Weights of a small rotation predictor.
Model: norm batchnorm, depths [4, 8, 4].
Training: 17200 steps, batches of 128.
Data: trained on made-up waving flags, 22.6 epochs.
Rows from block 6 of a small rotation predictor, named by matrix and row number. Each number is 50 + 12 x the weight over its row's rms, rounded and kept within 0 to 99. All counts start at 0. After the name is the row's rms in percent of the matrix's.
After each channel's rows are labels from the 100 images, of 14976, where the channel reaches its highest value: "patch colour" is the nearest of a few named colours to the mean colour under the peak. Only what is clearly more common there than usual is listed. The data: made-up waving flags. In brackets: how many of the 100, against the usual share in percent.
# sq0: squeeze pointwise conv (model.blocks.6.sq.0.weight, 48x192x1x1), inputs 96-191

sq0.20 085:58 54 52 66 31 51 57 56 71 34 39 83 36 49 45 59 51 58 43 48 67 49 35 70 23 40 56 57 66 47 37 66 55 61 21 63 63 62 38 36 34 53 42 42 47 51 46 56 50 46 43 59 62 51 79 51 81 40 29 35 50 60 43 45 36 61 85 51 61 39 29 58 40 53 68 40 57 40 43 43 33 55 51 47 25 62 40 29 43 56 72 50 33 57 31 80
patch colour: grey (72 vs 29.2)

sq0.3 110:29 51 44 39 58 62 60 62 70 81 55 28 59 49 49 56 55 65 44 72 42 56 56 15 58 51 41 47 57 52 58 81 53 53 43 33 72 49 61 34 74 42 36 41 29 40 42 64 58 76 49 75 41 62 50 76 56 69 55 74 36 22 34 64 42 58 56 48 62 44 53 50 53 66 62 52 44 38 64 64 69 74 60 53 68 52 28 48 57 64 51 27 56 69 51 72
patch colour: grey (71 vs 29.2)

sq0.27 095:32 59 53 48 50 47 71 57 61 59 30 55 49 54 32 42 49 45 59 51 84 42 61 24 50 79 52 38 72 50 45 57 43 70 55 18 60 49 53 53 57 54 48 67 68 16 69 57 48 40 30 56 43 35 57 38 46 49 49 58 74 57 72 81 30 43 41 58 77 35 50 27 61 51 59 42 40 52 34 57 66 62 36 42 62 49 38 57 54 56 51 50 43 47 38 59
patch colour: grey (70 vs 29.2)

sq0.7 098:77 63 62 72 50 43 42 59 47 32 42 59 24 49 31 46 46 51 67 42 24 36 33 46 43 51 44 44 22 47 49 22 21 66 44 47 62 62 64 43 64 63 48 62 39 40 44 49 67 54 57 31 51 44 56 48 68 55 67 28 74 31 55 60 42 43 68 50 36 51 55 49 53 56 39 45 49 65 53 46 71 52 43 74 45 40 48 78 43 56 61 60 61 48 63 37
patch colour: grey (70 vs 29.2)

sq0.36 097:46 55 85 44 52 44 57 41 57 52 68 64 37 41 56 44 65 80 45 62 31 35 66 61 64 74 47 48 33 48 68 59 48 37 70 51 66 57 64 77 67 50 42 69 37 34 55 66 66 46 69 49 54 37 46 45 50 54 53 46 41 44 67 63 41 46 46 53 70 58 38 52 57 51 72 62 58 36 56 53 60 54 45 71 54 65 71 54 54 61 51 54 43 47 45 74
patch colour: grey (59 vs 29.2)

sq0.19 091:51 64 63 46 50 26 55 57 54 54 47 59 39 50 70 42 60 66 24 64 39 38 72 47 44 37 65 53 52 37 51 51 38 48 46 34 68 47 54 67 53 66 37 66 44 69 40 58 47 45 67 52 43 60 46 53 44 55 31 44 70 46 57 58 30 42 59 50 54 55 44 38 39 53 65 48 47 49 35 63 46 38 53 32 62 61 39 50 37 52 23 66 53 46 41 47
patch colour: brown (44 vs 20.4)

sq0.41 113:30 53 45 39 53 40 67 46 51 55 33 43 30 79 66 42 58 55 55 34 68 77 45 66 50 62 54 37 65 39 54 45 41 43 52 63 64 23 59 44 67 89 66 56 54 71 46 42 39 66 51 50 50 47 74 20 66 48 39 42 41 76 51 28 70 53 38 45 61 40 56 59 49 59 32 61 44 42 40 34 72 57 67 60 38 46 32 75 49 37 56 39 54 58 51 59
patch colour: green (30 vs 7.7)

sq0.30 088:54 45 34 50 47 51 48 61 58 35 54 78 50 55 32 45 53 77 35 38 45 42 69 58 22 59 31 53 57 42 49 59 53 51 29 49 60 43 43 39 47 47 39 35 43 42 38 60 53 58 57 51 19 56 42 56 32 52 67 40 45 55 42 39 50 55 65 68 27 51 63 48 54 74 43 45 38 69 42 37 36 42 39 51 42 41 44 35 74 66 39 62 55 39 47 66
patch colour: grey (68 vs 29.2)